config = dict(
    arch='transformer_decoder',
    model='autoregressive pixel model',
    dataset='rendered made-up planets',
    train_examples=195000,
    image_size=16,
    horizontal_flip=True,
    levels_per_channel=6,
    vocab_size=217,
    width=192,
    layers=6,
    norm='layernorm',
    norm_position='post',
    activation='gelu',
    mlp_ratio=4,
    head_dim=64,
    fused_qkv=True,
    bias='all',
    qk_norm=False,
    parallel_block=False,
    inner_norm=False,
    positions='rope',
    tie_embeddings=False,
    init='torch_default',
    residual_init='none',
    optimizer='adamw',
    lr=0.00099,
    beta1=0.9,
    beta2=0.999,
    eps=1e-08,
    ema_decay=0.999,
    steps=28800,
    batch_size=128,
    epochs=18.9,
    lr_schedule='cosine',
    final_lr_fraction=0,
    warmup_steps=5760,
    weight_decay=0.1,
)
Rows from block 2 of a small autoregressive pixel model, named by matrix and row number. Rows with one number belong to one neuron. Each number is 500 + 25 x the weight over its row's rms, rounded and kept within 0 to 999. All counts start at 0. Numbers have three digits each.
After each neuron's rows are labels from the 100 images, of 14976, where the neuron reaches its highest value: "responds to" is what is common among them. Only what is clearly more common there than usual is listed. The data: rendered made-up planets.
# fc1: MLP up (model.blocks.2.mlp.fc1.weight, 768x192), inputs 0-95
# fc2: MLP down (model.blocks.2.mlp.fc2.weight, 192x768, transposed), outputs 0-95

fc1.369:508504503507489488531466519472507470508464466504515491500536492523515512527466456469486484500466508501514498543484486480465516508496475516534487483512479484479530496548459533499519507569497471513476504518501452513520514502472508526480505504496476517514493433508493497495502470480484534507
fc2.369:479462512530474460482485506534486486495506508490520476502448529540456555476477518512498518477483488509534487537526475468496525493483501521503463494450511508539478506503462488501494509430484509544519513526526519519489459488521546496514479457521491516467498463485486522489497520495468478514
responds to: banded gas giant

fc1.692:530460444484511538503507538458491516509528495508475530498546466505497503481554483461520505522456477498507491527460484513501485507503494522494500501518503536508507492490476489533455541499460489488525492481490505500491536502458488523546485491536513469556452503524486462501472464501475455458
fc2.692:515570528460504494477448491535496507499480497481490463559508491523522499540496521501453503488490523520500518513546485448534524523495523503547484497490519467459469511462517448504522481479525485524502507491525452500487485493564491524468509517494504462448529459497534470530472503524512506524
responds to: half lit

fc1.496:520529486513508475466513507465497519477510484499524477489504504542507516557501482500510506510515473496499523483498501489498506556528486432529491490522501508493539476482518498503493468500521505514527515534523484501465500507498564498552476474502497497486515472500529519493454532501460526489
fc2.496:511526515512511536508511505485508499529482516485531474534513467507506532486511544496497507523507520511485518514429469501502459481547540510493455525487494475550465497495489496509482505555479484468485466486485529534539510449503460488516524504506503467495508494486510499481496525479457486513
responds to: rings; banded gas giant

fc1.43:475466483451520561479477492550567500521504456528507494521486519489498518526502509542506509477483495502479436479496466472468500537498482502454540493496531543499473513518498538490477460461513518513547465523542468475465524541483466494468492529499518533492483550512508469464494510483509513507
fc2.43:531535530551493455500498554500517526460489517478489422482491475514521489505496505503492501437506507462488521503508509476486454546479521521463489480513512493502517490487532486492491499522513491515547480531489510535501476471490515538471449458513474493585530473492477496529525523538504518477
responds to: lava world

fc1.507:533513530523526521520455535465490503523538494530492455507507483486490479527516543513472497495527482490494518493481536492492499472495527489523518492526526476523487506495491492462545472547503448503521443514474495506518497488491481491481491513514527497517480482541489488455476462524472496501
fc2.507:498486501486493506537503495515463504492532518457474521525462508517479498499449502544485500480496508478501515508462543497560483474541483484494454488475525496543457498506474519491557474474492470465508449495513522515521507489476551494492519509494515466531539502493494491485472520475484524504
responds to: crescent

fc1.66:469530495524493448505498473513525488528548504524489492539509489445537501525515471486519493501485499519490531572501474454514483507499459511494527513483503499500549513525509530513462497476495509487489500509508465541495487530480509462486501552490479512494473510492490435502449498453459505484
fc2.66:536502476532500471540509506490473450474495525499467453550514554505524506470536489493460485520490463483474464513481552479492496495521535444534490475479512514512539482503526508529530546534481471481475514509508482501473518458509488496530543530499475458557529520511511478507541499506521505502
responds to: banded gas giant; full

fc1.71:482492484520511576473486534486539505495520488482507541460523536468527531504489500511541497495508501534473526473529507513507455506524472488472517479468489527501485514506489509544494476453506516499509511499523494513466499468486506512514455513507531506466493485516501487494491517532486475470
fc2.71:516507526517495505502536502475521505501431495499528461457511465492472477513515520537529509478492503445523495520490487484484539484516517463510475531494485454444491469491507484545489439508489481503496441494477493524482545496519515459466505460574477469540469491522494534476513488541514522528
responds to: lava world

fc1.432:466507528507504511504519533498512545518478497526492522506530495483510550516497435484506504507532529562498533534509515475509465522517500469523521500504512516516516476498530490554463491451511515528512532498492495511483509500512558454509501484510482480555460496505472482498517506424484490455
fc2.432:490496466495509490476543479447507498545526505481501520492530498542507543491469532460513510498520474494498467470499489502523498479537520492467478518530483478527486510476502462503528443497498500487516483463470507469543506472521486530526479503495487461482561479485494516502500484530486498488
responds to: banded gas giant; polar caps; full

fc1.604:491529511475539489543487500504529467525472500521524470509489508479510509522558496471464513457510482530519482493481488448525521472505471469520510495534482494517551477514521542489470510559499489488534458559468484505504497473495523522506508479486477536503498488478473524478445533464477514497
fc2.604:517520511497478491524485514520508519478469504500462457489486477506488489503487509457576507501508527464532508492490546518526536500494458516467506474504505522518485524499451503514495545501502543517496506533511488482481499480568532555498510456536493460504468462487498500520439505527505506519
responds to: lava world; cratered rock

fc1.459:493489495473519470519493493479514509539553495505491534509508451498509507496544484487457532550504461468482479538497467507473544508512472491506495509529493552508547475485506500489482504495470476515503469540451520496512515516460504536535503541500480489487507541479485506489465479497488487512
fc2.459:507499487504451523468480496529539503505492523529495470528529520529518552541490491511461516518505476525442528498521536490458487495525556505506519501488493501491514489490498516483530529545511519487474510494518511503470507504479488478489573525537500484488504477513540498508456539477523505518
responds to: polar caps

fc1.448:487478466496499521501495499480514477537526492496481499490520500483505522505505491533491520505475513496461479519524494485497509514515510516496526475488494499521570505517491490532509517547453447473492490563525517505469491496474485467488470497499526520477541485511500521477466460530510479493
fc2.448:513495522522510510541506498540484491469501444533524510513497512532489554534474489464470498497490487491576518516490559500506458471534506506521495449485487437533472501497467521492543478521505490517470433469504520483513493496477460517499516494513474520531485513512556529488503477515456490509
responds to: rings; ocean world

fc1.212:499458506465506533510489507527486513499479507452541490528517509537525506489489533489521521501511477518498432518453460484503498471467488486486512478482524499533531501482460481493523486473488472531549508559528474472501484528548469519485468485517461508540501549474488525449489501534531506512
fc2.212:530477523529488490512511511519482457489489482439458441491481479572484473523455511491497487433517518517510520497530451491459506481529512538494470491461526480499509544486498528533529506574491482481488478526438511511523507497502541464488473486499495467510528500510485513499512488508501508481
responds to: lava world

fc1.231:525504446508516507465529483430518486543516490485506495561532507505514501512474483519524512494468462512497496436513493491497463516501546503501503487499502452490488528466475518519570479524488508482507459566513490597501497500511513482520461505492502494473504514543505482485452500502472536482
fc2.231:458511519464536466486474494460517518490485484477469506522497535522537498488486521518524499503520524451473492483497488490524516512499520489563522495533521494475512521528499466460489469477526506481475515489526506464500510497524528482489546497553516492485501480487497500504500483524493451500
responds to: half lit; lava world

fc1.487:471507524493522469502467481503551505570502492546524500510526517462514488498492530565467489538478449532480513497513506492514513523493532505502511500502472500507512504474496508512492477461501511515526496517554480509434504519488521480489484477505488543484454513473495520486476539496488484488
fc2.487:519492420507490504517521517446535502543497467507543493503500490484469500507522477474468482503508476523534489524488483488481477526470478491525496499538495517454522491461487476504487519451481475452525497505460517498496519489499456534484511517525460471510474522535457517482514513530488451542
responds to: polar caps; full; banded gas giant

fc1.642:523515469479531453504474494531514445501470439578548473496547486482547510515520501506505507507480497515515458512445486504470517494468482509506492491509491505536510468512519492534482486513506471520494536537500433484489493545519535508533527489505483529492478461489530516490431507465476533507
fc2.642:481492464511471469497471455490433532482518510531487478466496507484519480499537510519535505533499515528467448496545502501514487482476499504541475496493498501453520468499444460487457525503497533525528509516495492527496504529504493532473476495480513528515513475467506458499503452529500521493
responds to: polar caps; lava world

fc1.277:554517529463536491515523484522495509495487466474509453572518548531557496514479516500486515486493479510468481498502484446458481479484515498554490474448484465493490496485509477472501463535490504474517479530517495529511534486504501479477481525491514500476531459493491522485521501441535527494
fc2.277:474482459533459493496490493459544448510467462516517552524490500494488531463469450514558491476506555469516470465461524526487536523503531497489507512490485479510505489473448482495537509473500496473482521486527508511544489560467474541497478443503518516503481519507498488520500513532514477506
responds to: polar caps; full

fc1.233:528494467533485499508508477500485533501507510524501485488504495493491507493509504510462472523537535526501513549524514456510521492498468450543494470438515571483517500533560497494446494486490478515506482501524489533503495476492493517519462493520503481493448458495466469487493434511459515527
fc2.233:524528513513524545515506494484469495554526501451501453560493491473508511510485468537430496492519459451495509485514491489485485544510506494495509514501503470507492510498486510494512515529462509511459509479464478483482530489497543462497502524443424498524499484494513526507541522428522511478
responds to: half lit; cloud-covered world

fc1.187:468453468525464467513491465494489498489501494522481534530537460526503530522516507540489534526478516495531467512473433506487533475467491509488496467488494539535518494511523472540532521516442491492486480486549471458484501545452513503525494512516498500538509501511512495483532472456500497530
fc2.187:529542464485517556506504468469475512511499468535507508505507499494531525497517529554494491485539462507489457475507543521483508545488522480541513493487506470503515508542470498481504510464483488487491531487488519497505495494490499506461524525530508492457477503519491494504485502471479489509
responds to: polar caps; lava world

fc1.553:493482510552491528489476492511532477527523512525467510467525511480500513526492440571525487483515583495532529493525509498478524490496526485435511501520502494507512511511535457496504485482491455521503486464590506481479500498468517485504480457499535521479475499521502466502503505482501518476
fc2.553:487497490486497519468513479486448523494505487521507556444535489571492520441524544498525496491504455504511510460502501518516514482495518527555495498512491518442481478490483527506491464528519508500502465498516488540476469500515471508501508517512520513491489521484552507533512503508531490514
responds to: lava world

fc1.575:501486490464492506564515484488530484479532507490553497515493515520551572525543474474512504517455503515539473492484515498484533455514500452449566506483496518497503468485480520463467529497496497478516525506485486494456520554470500531480528470505516512490498518485484463466467504507515496522
fc2.575:471494537483524497496535498462501493546457527465467488482463486561526531519478505484497522472503535521480502519522513495503483543504479504501511495522525470496486469469497522499513475545512498481465524461461473536499509503511462458537505520484505506556450474495476511487516512559507528527
responds to: rings

fc1.180:491498440450469479524500497482533541553509487514528450500493510489498522502531466524510534477482449496490477511535520498467520534471501499520534502509505461540510459506457503505499480535445498483511477532499510511495502490508506462519486504506514462506497479531503506453499509485450544497
fc2.180:505515470471504487459502470499509510485500495444516465500488498567432526494493512538490514486500526450473506483467500559493509488530513478550488508500506515448491468492463493452504474482506494508488493506531514450473522476521502502493515469555477483496566524497526467520462514537518478536
responds to: crescent

fc1.41:511467505481450530502464498479483487496481493484480501496527498517492495469512513497466491483474489499457486485499518513434531472489502504489520464458497468531507487512508512530455456473513516504523482518476486482458533500490543465510488501532534531524481514479532504481494530514519489470
fc2.41:542524502478477499469488497479556474500513430482496554509534473478504499506483487527469479453453489506494532482497505496498476495489496503518502534496505457478511512436524491517504475495494499512509524508489519518508484488479513517480532482501533486515517469484496483526521517489498530486
responds to: lava world

fc1.135:469501476524471492516432506510501526515499451565492477477505533501477480558523534514468531497462532503474501495501515502475551489463490505509519486512510481537492471482496514481468471482478494551518496491517458513524510496502535506497527549543501499542497535521504483456492506457490490483
fc2.135:530486552487477511504526517491517504504471497445490489480504471489509502467509433503511463496509498519491555486455510470499519492488530548524499539473428514512496510490443479524507541523469494446470523490500462542519508489520483516500557522558456476471515495490461502529505507497498491496
responds to: polar caps; lava world

fc1.394:482489475482522514480475483503476497549476468512497485516515454494516515516480472510525537524515467508492539527468457525502523568513479512506530490514512492533550499498505493534456480523492508484467536514526483470491485510498518441488459515506460503543490522502458485493502501461458532494
fc2.394:509535502508468423516566510497478488472491539478500497524499507520472510498521522474523507466518484502523482467527524499521524509500514491494510508482510503476493519470546465505517489512477504498468485497470512485468507510522541505513477503468526503517457503516555467473494445540456477477
responds to: banded gas giant

fc1.267:534484491532469509515493496504521537497522493529499498494491527448487512506551533513483538499509539541485485515521531438535513528488520488466507480443513552467533496489517469477493486470517486529518485529524498537428496528496493488449473502520535541495492473503511430464481456517468486485
fc2.267:491474497531526483564493472510522454471477480500485484496524486472487489476429483514496501503471487457496527500476482498515502503493525539497478480472525472530496572477485521530529445513458510488504487479467455526474481508507487445543525528474456485512541511540499541506503503465436523529
responds to: rings; crescent; cloud-covered world

fc1.522:466510424521522497484464528482550492510492494474504486476553484492520539513555446471502513465475544528486447534513476503499483474499447521515507485479502519555490479493459534550483489526474511545501490496459502491533507500469535490501515512518499492475466480535438484451474519466511483498
fc2.522:515472471483477515484542523520540499534511515539508496486510462518507492497533458480510489443515533535517514511498515480489508509491520522451511504490526478500518526527504513472465499487542518498528499458532517504487472496515460485486508505487495503449502499511482479508458485530487554518
responds to: lava world; rings